config = dict(
    model='contrastive audio-text model',
    dataset='Morse code for random letters and digits, with fading, noise and interfering tones',
    train_examples=26041,
    time_shift_ms=50,
    n_mels=80,
    hop_length=160,
    input='log_mel',
    spec_augment=False,
    win_length=512,
    tokenizer='word',
    vocab_size=40,
    loss='softmax',
    embed_dim=128,
    encoder_arch='tdnn',
    encoder_norm='batchnorm',
    encoder_activation='relu',
    encoder_depths=[12],
    encoder_kernel_size=5,
    encoder_stem='single',
    encoder_widths=[256],
    text_encoder_causal=False,
    text_encoder_width=128,
    text_encoder_layers=10,
    text_encoder_norm='layernorm',
    text_encoder_norm_position='pre',
    text_encoder_activation='swiglu',
    text_encoder_mlp_ratio=2.67,
    text_encoder_head_dim=32,
    text_encoder_fused_qkv=True,
    text_encoder_bias='none',
    text_encoder_qk_norm=False,
    text_encoder_layer_scale_init=0.01,
    text_encoder_parallel_block=True,
    text_encoder_inner_norm=False,
    text_encoder_drop_path=0.05,
    text_encoder_positions='learned',
    init='trunc_normal_002',
    residual_init='none',
    optimizer='cautious_adamw',
    learning_rate=0.0025,
    beta1=0.9,
    beta2=0.95,
    eps=1e-10,
    max_steps=15200,
    batch_size=256,
    epochs=149.4,
    lr_schedule='cosine',
    final_lr_fraction=0.05,
    warmup_steps=3040,
    weight_decay=0.03,
)
Rows from block 5 of the text encoder, named by matrix and row number. Rows with one number belong to one neuron. Each number is 200 + 40 x the weight over the matrix's rms, rounded and kept within 0 to 999. All counts start at 0.
# gate: MLP gate (text_encoder.blocks.5.mlp.gate.weight, 336x128), inputs 64-127
# fc1: MLP up (text_encoder.blocks.5.mlp.fc1.weight, 336x128), inputs 64-127
# fc2: MLP down (text_encoder.blocks.5.mlp.fc2.weight, 128x336, transposed), outputs 64-127
gate.165,191,256,208,165,247,147,197,214,132,264,235,178,236,203,182,176,178,246,246,114,198,183,198,185,198,198,223,216,229,210,228,276,236,178,167,256,224,269,243,263,174,165,214,227,136,199,135,228,144,236,198,177,178,258,266,154,210,181,177,203,166,231,205,223
gate.166,252,186,242,167,153,154,182,219,210,320,177,194,201,178,147,196,209,241,204,177,221,247,240,205,215,187,196,166,163,203,165,250,204,223,236,215,163,215,195,172,247,200,176,223,165,209,216,187,193,191,158,202,244,163,258,249,206,200,144,220,232,172,160,136
gate.167,169,237,165,196,175,177,189,217,119,264,218,157,257,211,197,187,164,180,189,206,186,214,177,132,162,193,216,185,266,151,200,242,220,232,238,159,214,218,203,181,152,196,209,139,171,168,118,231,120,195,202,168,196,276,308,222,226,227,197,174,197,184,224,63
gate.168,182,184,215,177,225,183,163,220,153,221,226,147,193,187,272,140,156,200,193,186,167,200,154,176,243,177,223,177,262,173,205,179,267,218,125,236,249,286,207,183,209,256,198,222,243,162,154,237,127,215,199,181,237,266,351,180,179,215,166,189,238,197,302,174
gate.169,199,196,133,179,260,181,180,252,199,203,220,214,196,153,129,174,193,207,205,134,194,232,232,242,123,230,180,194,191,207,200,168,237,200,103,243,156,222,238,144,162,205,172,274,161,177,253,173,208,230,125,168,199,308,198,208,200,229,173,177,191,209,270,250
gate.170,255,226,222,193,217,119,190,207,185,159,234,184,218,184,208,143,223,228,146,174,232,187,163,216,201,184,182,163,210,235,189,268,184,163,234,211,247,184,260,197,203,292,161,184,219,191,240,215,158,138,265,104,218,254,218,236,156,243,230,190,206,268,179,72
gate.171,147,245,225,199,163,233,211,210,186,212,181,230,197,154,153,177,249,172,137,186,192,215,192,238,190,174,224,180,248,173,242,245,249,214,182,199,172,209,211,160,141,206,187,238,197,174,181,225,203,212,198,138,146,250,275,258,174,179,163,209,221,168,226,90
gate.172,186,227,232,233,202,169,269,170,150,232,169,238,210,184,197,189,266,213,127,223,174,240,260,280,110,189,99,213,247,156,225,131,263,201,197,200,143,193,206,161,132,222,178,142,226,226,231,167,139,228,167,211,233,231,191,241,168,184,253,159,230,175,181,242
gate.173,194,182,172,187,153,153,236,181,159,201,221,189,167,229,225,146,169,230,199,190,254,220,245,211,160,171,152,189,181,279,233,210,220,184,165,203,196,132,222,219,245,211,187,155,124,223,217,170,170,206,144,248,228,188,126,223,183,220,256,243,261,203,218,199
gate.174,203,245,172,196,205,237,196,255,188,180,180,185,146,257,199,238,283,196,142,222,169,162,223,311,168,115,148,279,186,149,162,122,219,262,309,175,227,243,282,190,218,165,199,206,226,254,200,220,276,224,153,169,271,254,200,301,174,107,198,125,185,160,275,186
gate.175,181,239,57,290,243,182,210,225,291,249,227,196,220,231,112,207,192,235,233,194,242,223,198,143,179,247,198,183,269,160,179,255,167,177,237,220,219,156,204,104,176,229,214,277,170,144,203,280,191,204,232,134,181,225,246,198,198,206,183,192,184,270,230,93
gate.176,221,190,223,212,110,145,282,226,159,272,194,192,198,169,168,153,208,240,231,191,211,235,230,210,217,218,144,193,241,161,242,215,158,158,198,214,165,220,240,248,151,161,227,209,271,201,220,237,227,235,151,224,247,181,224,228,176,181,202,174,247,177,293,158
gate.177,173,187,176,173,203,199,235,161,226,232,166,217,196,213,189,196,180,169,180,233,142,220,231,211,163,197,220,266,201,152,162,225,238,189,168,219,172,180,229,156,234,200,197,279,266,231,234,230,108,239,169,224,255,226,129,161,193,198,239,210,251,178,176,187
gate.178,217,191,132,192,190,212,194,208,250,215,137,222,184,209,169,229,211,256,193,180,159,213,222,207,223,217,171,184,201,178,226,227,177,164,157,277,215,188,231,200,224,213,210,193,213,178,280,242,269,177,207,236,216,168,194,196,257,209,155,218,152,221,133,174
gate.179,211,166,167,207,196,227,254,263,218,211,129,166,191,171,177,260,157,204,224,247,186,215,215,183,147,214,165,246,233,200,167,174,202,181,172,205,189,170,216,169,179,167,121,220,166,236,253,161,109,208,206,221,232,230,206,165,138,189,235,189,314,201,247,204
fc1.165,205,184,196,182,145,143,253,116,193,214,147,193,186,178,176,153,203,272,197,128,204,221,157,282,206,267,211,143,203,186,159,173,107,222,179,229,202,152,253,145,282,146,260,250,207,180,207,179,106,251,207,197,208,199,212,200,231,161,273,184,167,219,204,236
fc1.166,202,274,168,155,234,182,210,126,238,210,189,225,221,193,228,158,187,200,199,185,203,212,189,155,207,187,313,205,196,158,184,132,208,162,130,246,224,243,193,236,116,198,212,216,254,173,255,211,231,227,230,199,207,221,178,215,196,202,236,261,168,226,149,197
fc1.167,195,260,259,167,179,279,207,203,217,362,171,194,220,173,202,106,198,183,207,186,214,206,192,252,181,210,164,206,229,262,215,255,204,189,232,254,226,125,181,199,152,244,180,209,136,176,162,184,113,242,158,155,165,191,219,209,126,183,239,202,277,151,177,194
fc1.168,222,171,262,175,198,187,162,218,237,197,148,180,221,186,187,124,185,217,252,196,252,193,189,271,269,216,173,122,222,227,222,244,198,141,254,214,170,218,285,158,167,163,227,215,212,240,215,186,237,170,210,109,169,246,193,184,209,234,176,151,136,189,185,84
fc1.169,165,233,193,249,218,254,140,199,230,112,146,241,186,148,153,233,186,236,124,237,203,189,219,201,207,187,134,216,245,214,202,193,308,171,234,221,184,203,210,181,160,244,242,198,237,231,215,204,294,143,123,194,193,208,142,128,170,168,214,172,223,167,215,270
fc1.170,213,126,218,169,209,229,260,240,179,119,206,211,140,206,194,227,142,188,198,217,239,241,209,176,141,296,188,234,247,196,188,223,153,164,151,291,203,202,207,238,219,221,218,127,156,179,206,244,163,219,185,227,201,198,104,214,183,234,223,235,235,183,204,290
fc1.171,219,238,206,275,196,229,151,201,179,163,189,142,187,186,213,209,208,211,206,304,177,192,211,208,255,160,177,175,204,148,212,216,183,263,210,243,216,198,175,309,159,139,187,165,258,205,242,218,196,171,181,184,273,184,297,154,103,217,200,263,306,208,242,255
fc1.172,246,174,201,189,181,163,173,176,174,223,190,226,200,210,303,160,149,237,198,154,240,221,219,178,264,185,246,231,160,206,168,221,205,208,98,140,279,275,227,237,166,248,193,228,135,210,166,152,139,221,155,212,212,212,269,180,214,230,201,179,162,141,271,239
fc1.173,215,197,233,172,218,187,159,187,199,166,178,231,170,214,229,183,217,181,196,252,232,155,165,199,186,158,250,193,188,230,188,147,247,182,216,179,162,247,225,129,176,177,212,149,183,228,257,167,240,210,162,216,221,155,134,219,218,169,180,188,240,186,268,211
fc1.174,246,154,238,112,200,200,202,207,86,207,188,167,171,214,277,242,261,138,177,178,192,194,206,182,200,212,126,300,252,229,207,144,119,190,204,197,238,200,176,260,179,181,188,167,202,213,263,254,162,255,174,233,358,253,195,154,126,175,261,223,198,216,204,251
fc1.175,202,154,254,178,208,203,224,181,146,143,168,172,228,155,183,209,281,204,258,198,204,196,192,159,171,213,124,263,192,248,121,95,156,148,137,122,225,192,178,191,135,222,192,228,305,251,238,191,194,244,247,172,318,186,214,256,151,173,253,152,211,214,142,217
fc1.176,96,210,210,261,200,185,219,199,256,193,176,216,184,119,192,188,280,222,254,290,179,201,184,215,194,212,172,286,230,193,243,197,157,190,240,248,199,264,204,237,245,198,199,198,233,198,177,221,255,212,211,208,236,134,278,140,183,188,180,137,220,140,239,165
fc1.177,167,161,234,213,222,175,193,229,234,255,160,201,175,247,226,220,184,156,181,216,158,178,266,162,209,275,234,265,140,258,189,202,187,167,224,228,221,217,213,248,177,174,173,164,105,190,235,209,69,216,211,174,204,219,206,204,199,150,224,214,219,182,169,199
fc1.178,195,259,183,201,174,207,106,246,190,260,238,196,206,217,191,208,215,173,217,205,214,180,180,176,164,182,218,252,178,188,225,186,222,185,201,199,171,223,193,249,87,198,194,136,138,201,174,138,199,182,177,138,176,164,175,160,176,252,171,198,201,170,210,188
fc1.179,189,255,223,220,239,243,196,208,236,172,193,175,153,194,176,216,158,204,228,202,189,124,190,172,177,243,203,196,238,137,196,156,242,88,143,155,161,256,203,164,123,108,164,213,176,210,226,229,302,235,210,174,161,194,160,179,192,221,208,226,241,212,166,253
fc2.165,186,212,206,192,245,198,196,212,188,222,256,193,248,125,202,239,233,117,223,141,123,242,234,160,239,193,220,156,201,237,139,237,209,218,305,192,178,217,202,224,226,150,252,172,184,181,271,235,251,188,182,160,183,211,251,163,198,233,197,203,91,235,237,215
fc2.166,224,272,198,232,210,306,149,252,206,123,294,240,221,160,246,200,227,211,201,191,253,195,270,175,244,230,242,185,202,168,205,193,208,197,215,216,198,200,177,169,228,185,237,175,221,192,163,222,235,158,201,204,176,200,220,218,264,206,244,164,140,251,197,220
fc2.167,175,204,201,203,166,117,135,136,241,250,219,215,233,219,270,265,271,208,193,164,120,201,217,140,184,259,229,177,198,210,201,183,200,254,233,179,196,121,153,275,188,251,171,228,160,202,146,186,150,176,212,220,235,167,258,226,213,201,84,195,229,269,215,197
fc2.168,165,250,204,266,276,184,163,158,225,224,181,197,196,257,170,308,162,166,175,213,156,186,209,271,127,209,179,241,150,239,147,167,101,224,256,142,250,108,204,230,239,204,176,235,233,203,208,161,254,233,208,179,194,219,207,277,224,167,156,122,201,200,126,222
fc2.169,238,205,233,237,244,215,284,214,173,181,195,202,244,181,213,177,210,135,247,189,160,207,217,183,190,223,248,115,131,191,254,234,159,192,114,152,236,285,172,297,257,267,200,139,193,184,260,139,199,231,164,275,191,176,230,198,221,181,203,253,244,220,157,200
fc2.170,241,239,193,183,184,114,129,239,186,202,246,180,242,115,185,221,245,214,205,179,232,256,254,139,194,185,145,273,199,183,190,234,247,224,195,205,181,208,185,180,184,186,222,221,178,219,198,219,95,163,187,216,302,202,197,255,175,132,234,220,225,209,156,151
fc2.171,186,207,181,196,189,135,155,239,209,229,218,217,212,171,216,232,215,145,178,237,139,192,208,226,226,220,183,215,192,156,149,219,171,255,202,189,142,135,145,203,159,201,196,191,217,202,232,310,202,233,164,123,165,182,219,231,171,251,247,176,139,207,274,262
fc2.172,230,216,205,197,132,238,263,252,173,183,170,119,169,215,186,170,249,121,203,179,164,261,214,216,216,182,179,171,232,265,230,171,198,244,233,241,180,147,147,147,160,198,223,208,187,180,185,186,173,209,214,285,175,252,191,241,194,149,233,180,138,159,170,91
fc2.173,185,211,163,194,184,189,232,234,223,196,179,215,163,161,166,149,195,152,106,164,223,205,206,177,189,224,205,149,187,211,179,284,176,223,158,197,214,141,180,125,184,239,247,225,195,222,250,231,210,195,130,139,157,191,140,207,165,184,204,157,153,227,212,175
fc2.174,211,211,242,211,238,241,225,160,200,158,124,221,179,154,218,184,184,184,196,211,226,187,188,226,259,163,176,208,150,206,175,200,181,192,195,136,108,285,199,264,184,234,234,206,318,193,236,261,246,206,162,176,97,161,235,187,169,182,155,190,227,252,179,167
fc2.175,190,229,121,269,223,205,154,237,253,251,264,152,227,226,213,281,188,182,221,158,270,261,168,192,258,169,213,196,141,179,149,271,130,167,183,157,137,223,225,186,208,132,245,129,254,244,190,189,177,252,241,226,191,230,204,211,109,231,204,170,91,277,209,272
fc2.176,184,232,240,218,150,253,183,200,162,211,165,172,215,271,115,194,198,230,153,201,176,175,151,193,206,196,231,119,179,190,178,220,235,143,175,186,188,187,145,191,254,249,170,160,165,195,183,164,217,192,186,249,156,195,202,181,227,172,184,205,246,200,170,39
fc2.177,236,165,198,205,147,179,185,162,295,198,211,209,189,218,186,228,250,249,155,142,165,172,230,233,215,160,158,209,144,228,187,210,195,210,168,212,130,264,169,214,160,184,182,187,116,253,184,235,194,199,177,195,185,156,194,211,159,231,172,215,172,145,201,256
fc2.178,226,212,174,268,245,189,239,208,156,181,235,193,233,215,170,188,117,218,219,183,184,224,231,251,210,216,229,192,238,219,203,243,193,200,168,256,225,155,174,238,248,189,202,123,215,237,153,230,167,197,242,248,135,164,152,214,189,174,201,181,188,193,148,221
fc2.179,197,183,200,164,226,189,222,149,224,146,178,224,232,182,186,195,244,241,231,137,283,142,172,211,189,194,201,219,236,210,165,209,214,65,155,186,158,159,230,241,153,232,185,237,184,204,292,184,258,165,201,208,180,168,194,249,326,195,162,215,213,244,178,210